A small sound classifier, trained from scratch.
Data: trained on simulated sounds of rotating machines with and without faults, 39062 training examples, 18.7 epochs.
Rows from block 4, named by matrix and row number. Rows with one number belong to one neuron. Each number is 500 + 40 x the weight over its row's rms, rounded and kept within 0 to 999. All counts start at 0. Numbers have three digits each. After the name is the row's rms in percent of the matrix's.
# gate: MLP gate (model.blocks.4.mlp.gate.weight, 1536x384), inputs 192-287
# fc1: MLP up (model.blocks.4.mlp.fc1.weight, 1536x384), inputs 192-287
# fc2: MLP down (model.blocks.4.mlp.fc2.weight, 384x1536, transposed), outputs 192-287
gate.1026 090:447529566478457463434542549435498476557486420575493533464519561474538532455465496501476471435482468476535462505512443563488445514465478489543556444481473533432464515523451432486472534456459519530554539540488534549534493429479444555428590474484495516575475492479475546470513482565451466498
fc1.1026 091:509534519520495486485564568417469534540483504534530537519555476544458445496541448548483515466464540527548493462422514534480441479533472527467545466448528541468430488477508487546557437459534449485502453458445490541507459450505449520556497539492441521459416477442420474468575530450467554505
fc2.1026 070:553556456467499488531470506463500561518537541507477507517477517488480562450538463442540511514560544572479472491518507543474494510565530485501534499521489481496557472482526477508444504578532518469458523455506509462460483473493538540476529458417553540459466492519557483466517583463502495443
gate.1027 077:498555562576469549419497532444449520540451427559446454532486513490489531511508530534469484525485455505419501556531492490491484486528462547442462479489541438490490509501487444470569539469467510518568565525571544435492534438486551554451503547482536533477574459497540489436545431550480508443
fc1.1027 083:481548498470457492523453578475472477523433566450459554491543515500527502578575500443554438529489518448540480530447451436478488492551530551491469503441578562485464454522523447469503450502472456530494534504534561460455446564486507466541491521460438500478494464503504495434453483483476512499
fc2.1027 059:447482435487571586547501446474440583532541477564445515561551513492507481538444444446443516482462441487515583553460508558533537535521461491520480532547417496487453445465540486453504424552485454471528435488491479542530485491493498508505533504519527475424508553438450515533516522500529527508
gate.1028 113:425532526489499397513512515535476504500545501471481481541540510512521446520462560528484479515574432517502481455485500436537500494460538532541485478449482537509523403557446580486487444478525540546484470473482542506474479506478456441468506440552478509469550460546480503546490515501441496547
fc1.1028 125:525521459503546573503530513463523478438464522523490499494508490506507484535480484454506540542440538517513571523438501467488462530496542454513499511509487487469510573502504560455479560536554467483536485546453470517479494495453546514429545528449499503599423468558545461550481526514522426463
fc2.1028 154:478512548470431444536497504452482447560485491444452525442483544520462526532436507488484466519447481517485455491488521493489506475468501499530473492494537507516464508520497479498489522508492469455513555435523499509586463539568484500550517466498523530543607504515478545480517519564466505518
gate.1029 074:462530547464477524471515462426571490473433555467445491428510468547484543557537477479452500516506434457509466476563444408481475448456513482504451449508443540538526469540474491559538488547476458486511531518480447555525470483510507477538549597481445492474554544511434505528545528571501432460
fc1.1029 079:564493522428530479464534537474467514504560585549581433499531470544518522507512479527518452487461484476559480522572486471543473515481548447496463529475521447512521484469531575567466489522455544472512471550458549537542451505550558529576464519476443452418489460482534487490468507535561468417
fc2.1029 067:538521440441562562536501464476432490492542564448505505469477558453512530455456487540575527550518499519523516453538565512508525448544528462466487479442544464573560488474512444508456594478454469508517491507498489488471472484468474469552449487403518536470511496486451493537440466492470523466
gate.1030 088:528473479593478512528559516484507519561506484448452537539500428447430534550458530462526481436426437505440510497466500457449512509552463553575537514482420555509435554539452462466537505497515512478485517462475494466529500513562488499490483588531430463484576462532486530495439438483532502461
fc1.1030 088:480508452475487461455490531459443469504551525548492476519483519511498498504461509554522548484560456555513479463531539436426458475520454462518540454546505507503515533531537462541521532460555540484550491569564553442561521482477514535489495482533448467488567446536600448569454573459523541485
fc2.1030 077:496458437488514536468558489522499491470562528501620457531459492553585458447528458456545553473596458462521458505531576555477469547525486495469561458505585483475580449532538501509529591521506508526450538422461515518478498533509494480540504486461545466419420506442459503522504493423490478472
gate.1031 121:491603504524530544506479476465497507511432448500460576519473424452472551574518502509492509537415598468522538512534476503444505497528574561534478489541411548486525556527464534474434528532455480483492518600562467510564493483516514506412553558467513513480538522618509545535493542526585473499
fc1.1031 109:535446494487527469505494472504523530484522451538525478515577531523508479432439501467533458468531469522502491487471547545511511503433481482540539517513534477418495483514533403572563573518522551505522487474486496573493453578513417538482570433468595545582463532523435495438571480520428546572
fc2.1031 123:448464539467448446482513469490488471575535524484530478412498532510425506489432546530455546460518492514416426491530523493526491461478545531455510503572468494468508486484521484566467468503508544495467530435530507527543528522541470474526518491525455489511495510541509526543479485611497505479
gate.1032 168:504581526553504562445463477475491489524453468518433554518512466450486545490497482492499475546449507520469521512459506524418448492554574535488511510478419477498508600487500502478440515528467478530476511578507483506582536471479510507442523560504462453548482502609510469523492493476560446479
fc1.1032 144:477486549436492428462457469513508600503531448516417522620525549549538507475487524483462458484527482489450479569490557523510440457468488443528608501520530468422484526511531466480534468459524566561467521536467522484538532511448405600573467496535568462578517559511489504438551489512495445492
fc2.1032 194:467456541485416463518572503510512427556508515462532462384511513490464525513468533529464537494522487515444404489513500452482531495479567519483470527542508485434487517479498484561535474533467529519440538417528550529571490536580439484549481505517456427522500506518542584503510502609488519469
gate.1033 080:445582552586486503478551529543512548524464478483530479538562438440442487514515449520557489462508465555512446541466431525509490531558512464557464515560445533470547474563438556511438432484454532498481512587545462505457508483461558447501480571456433556547514507563484442485471508462523462558
fc1.1033 085:438527473467508547503452486523482466513451493544516533487483506474522452551545517468522495509477449466500549518514530549467472534493549451534467415492428487446477562519468449524503492553463487508473421581482478548463516546444468470413462528478449494473456533566482504547501479483545469571
fc2.1033 068:562549469452582501534541487520445526476509489547559561510523477546486567441478504423468508521445528471593579514504527502500522572559537455456547455450482544482470578546491467485486558504548435479553497446448475577489486528436565460525546520504524574478468443469470519433545461439516453485
gate.1034 074:555494513555560513477510495490533500484470523556546504543425535534427498525533494539538538473547451549475507465454515459438462450490457534440459482564507534532485556495500501521501539566486474539521505547444445523561574450552529517439496548531486457491546515486483552458506550447497484552
fc1.1034 084:452532495485561517445449559461507504576490491461515533444435554470549566537508501452517548466525456544560547528512520565516497490549539474541454520492459477532561537438467516505562537440534476524471464500449536477469473470486562532549550468553534562519452562442449493464534464514469479444
fc2.1034 056:457474494454451448547538482527560548458486527424590514566474549530481528468416500480437568450469513448539488555572529449471524486441481522499469454488567532504490461511496548536478483490491586451532491509566456441459505565472479539523493544455500475499547434435438498550553483544454511513
gate.1035 105:487528525514449524566533484476538551542513495532522517510502545482496494507528524485489444526484552496471450504523459501565519544459538482483489484558456588459511415525511512452567491505542553489427537481473529494492514499520449504447558507445470539484580472553547616413560497511458512466
fc1.1035 102:508504528436525455465497547548543486495563488515469516468510530452563556478443437517498532506451523492524497516454532521464503513518581492491513414459443437500487493444499472445476558505579438513476483545434452518492510474508474517512532532447537485543539473591524472473505563538495441533
fc2.1035 111:510580476532434477555556548449481513580446469547494505471480494510494465524487496545485475514520526472488452538544513510536476490496498503496514541479524550466464465457453510444465376423505481524488574487488502460576487520600477528489470492481426514453525489549514550483498523538530525470
gate.1036 078:425574458473429462492439497451427483488466421457484541554496470478490459470492513533504484536524508503531521503498434565499410509512523409540474439561553534539493509480437464484453501423491481469444558451457514437475530438464460552443593475481454523530564502514472478477447474452442533491
fc1.1036 083:441510497429502447522512491456445466553467525485455458532535556522447433454515486467545517560562457492556557533427536565429564462554497467533455462483588483483555503476532456555500495472504487533501434487525524496469547461484512478518553439528539544491489537488527493491517558462460522438
fc2.1036 063:464615485491447426572458432522479556470502537521496459544508539518476494513518492520507557509554469451520422518549539547492464481527496447523549535485454563505527536474478475511443384518546415538484461490456515437567461485481540535446557558480498498424571443503503498552427501506581480488
gate.1037 106:481515616480474424512542498467570472516485422507422491488506514502522547463484546543482498509550482454411496491490555493542540490426488554486543528478486492463462464514505536559541472501452532521453520533497494544557474526499490486549491477492547548529624441517532545497476509577408486551
fc1.1037 101:473457546417516464477494555524474502503525558403548521545506506487518536483468519507476458494490512536500514441453471500478519495444544519488472500434529513554519505512564538465533420511424490560472526441502460484555458518513497471590447493463477492450570549441521488514505477476513530509
fc2.1037 078:537540378533497464477530506555504539539490544575552512605514579508550450516548519545520497534594469548540495509432534521438486494572524477462535472453497529524504432437512486450487502494503496499494478484500493440389517463486503555495461488494472477450365509490499428550433512517528527512
gate.1038 086:482558515441488536485545533438505531519403524477467511485585471475503570565542507473487405445505507531477556472519546474502429529467552558546520496492424501499485568491539549490439472527472579563518454578466464470511530469433536511489472532523505514516457465505423464496538469504528521537
fc1.1038 088:471492501543490504487480422474468547508538466574503475533471533559566457557550452466536489576469514440531563509474510501520503444478462486482547546470525530504568543517534498487512463484554457433574421451535509485462455541540474520503523477598480473493472496475477543548477440420448442459
fc2.1038 072:511462559502498534523454458486519415458518400471415581475509504514502567539534460557458468565489504477509539505494519442540505466456521543551502495520487448487418499511497530468488509451483447438544482493455431524511471507513488529530482530515520467598518484553497530440582528441455506536
gate.1039 116:489475586530472463561526485474537469494566473435477495457585515558544463553456528513426504516584498462489539524507483431536492449489489495534417515548494483487463459507490561479554394477482543493476502473522565432521507520537443503477514500576486499472542418490502530480489509573455486546
fc1.1039 125:479544431498539506408506506449520537430505513488505564497514442482527516437470455462481485533466459445541467533517489538469428474473526532482533442531529465512526550454489461560446529461500463498498521536483535486492468535454484512553498482432549446479383567533478444440574530446529484497
fc2.1039 122:431465583520446500514447463472536470514515430485480505428495531499506511554469541477501451492507446485456497471543468422557528505444500439505441468534489471462541474516473530492535473494507514482519559483536487496577503478561466465518553517567503496598624485558538578511530491535465475515
gate.1040 095:475519525474551475541501494462506477499482533431428581467504518451517465548524556550525489490437508475489483557485499528421512512478488489482485503488425477583456542501482542508472431482495495495500509545483510502574509443537466488502502564500419451505507472551560466485534464546501509525
fc1.1040 092:481579529519449457473478432527481518555496500564506550431465529535489500545531475436525515487446514552486455494505474535469520500481557457471459447481507524516471557457544519525535546579460489480537513525444518517521486530489557561505466470539511496491448557512581531509519523460549526478
fc2.1040 080:453492430522545573450538510572442581473487533537510453537469500473576504475520460537514460462569447531534549431497530530510478474513455552440561477521480485508479538528540464487493542507545520513545441497484497462413499513400472515491501451511504500472490464514515506487525418430490559535
gate.1041 139:507567533521500538499497462517518493487445452537433556482504462451458534506467516514518436566444546500499486536455494519492466447550546536540492521545414445494531585473534494486468497535493513495484501536495475493552529445484517521431545559491499477570477561554484528492551530456537473467
fc1.1041 116:560517470513474561553562500481442408531461554541568489482456452394515483546598517567447562512471598478552481494508471504464481520554525517454410527516526495528485426446466540492485483536522422417490479484522546508471549494515572501441509514507489503468482462475505527457549526477558481517
fc2.1041 151:496508459509570536465425479484489586468475446525499505628516489498563477481544501474534493510512503474569600476463463521491459546525450489489494498453503499559524490520499514449486534452531472488559459555501488484410491456396557530449524526489532559511511485511452414502496478359515477559
gate.1042 104:514492522471449487517542562439528526578525452470448490533508572513461565549440446479450439457432568484534444530490522517521435435487501501494535563455528540530446580535513515486508479536490459525477501544488569485525440518545460519557523500520512517484459586486528537486461496543498559484
fc1.1042 088:446494559464430450553484469499564522529502513473538489471554504494463462565458460486474556477430544506465555426466490409516523491502543514556488487449463558514537504494487575506498452565550546502523554473476477558561473513491491539511535506581552537560514463564468498575525485474521477491
fc2.1042 102:533496476508500545555544520487544475494492478516481531445569495474466507529507477552465548496514492526405531503441452456505452517508449528507446453529511529405474471468512565480524408520490475551495512513497540475465541497586440479486409553522304496455473465525526503532494542509546503509
gate.1043 072:538517438499460538434488571486468541475560568501455515538524526552438544521512444569467541462445458449466473434587497487490507446541517472518534467496432478433454495446440556506453528463515507559561466448580525529542554501473501543455467521449503456503545451507508542496472426476484572502
fc1.1043 080:483503512475554469450491462452447445506546527555554527500536533491482484569546546522535566562474547537573497527522503546547442496458483552455518545532494519543581500529533481503416507458472487445515460468489513515488547504488473483463536528458459467539552562471494515519536496438468431524
fc2.1043 059:458511496498502481484513460484567506503522450519522513554530518523546464447444433473476479432580442521539502554526573531491541560506526530542457522434575458494464542527449509467492540577564492553501455523535540443444509533538546555565504508441508454561454424535435458504465431480412513469
gate.1044 074:483449497536419548567537515478464531569497500501558527495522529522463488438529485460534487462501568446442435555510439472507449467493469450474444537480538542495523449433497515508470416480529521537435480515463452545548532521528432475538513455475411530529562424526547494465546463530438525460
fc1.1044 087:518473489548537464442431481546500437537463453433449464479489429442508482522575559496560456467514511459439497457448560504445533525468537535557547488506506518446493542550533448480494460523549552481547512563437482556519553525471533507495452426466446489491513515484478449536449484530566443538
fc2.1044 060:538573564474567498528543444445443489542462474551458544438531517545445527472439466524440477481536500453461503507531465548523562469468511550501555561516410530483554492480474502540443491524511551505474489485504443463490563492486552490487449500482474564543548510504513507503458542457490469463
gate.1045 093:437490541444474518538575443462561522467456469526430545490502519550545492529555448486488445511539563482504514514427538504484411532445519510499450502481533532492455532471472450507504495518463483502442491536456444489453439466521469519449551497446486452520432498471413539454506511581517441467
fc1.1045 090:542480477478560505506440483562470547520464508529457438466537458441471506488502563555543459551517476500482548454485457439527580494507447507527473529502459446534547499572467543522507460451515526481428471529532473492473478473503457534487555477538553471511499491545558529479480460445547485455
fc2.1045 074:517422597481496454413439497462576501489493448446454558449565460511473482546465531506535451510490470536530494567494453457528507519515585539537503495517530469526450513519523533564520523505509526430545551516503436523507510504428498470453465502535565470576494539460516466476488433546459538512
gate.1046 092:450442570436418509473471540497470480565455474493465507492486567503537524514379475478476491561543536491543509526508462506477504537498483437506559515521530434543445568527541498538549572519465510521474574456518531492555441560566519541457526433506548536516582490484462523454465500572485547531
fc1.1046 089:506500530551522485488423543491484463447544420514465504465465518458527549514432495452488449508451500458590478496570486433518441448489477432466456458545462540565508476496472548514423483513484503447554479465553456460460445531487559439423577513540549507576517447505441530530471440461462446533
fc2.1046 079:441500493499462461537530542505473434588476502479502450487526471434476549500507466566431484536508533498471470467473502530504528433503506519513458497536455500438434516518483519464489419492482537536522584446476578516550486532563488507537501517502425498460580545522508557444486485536534534495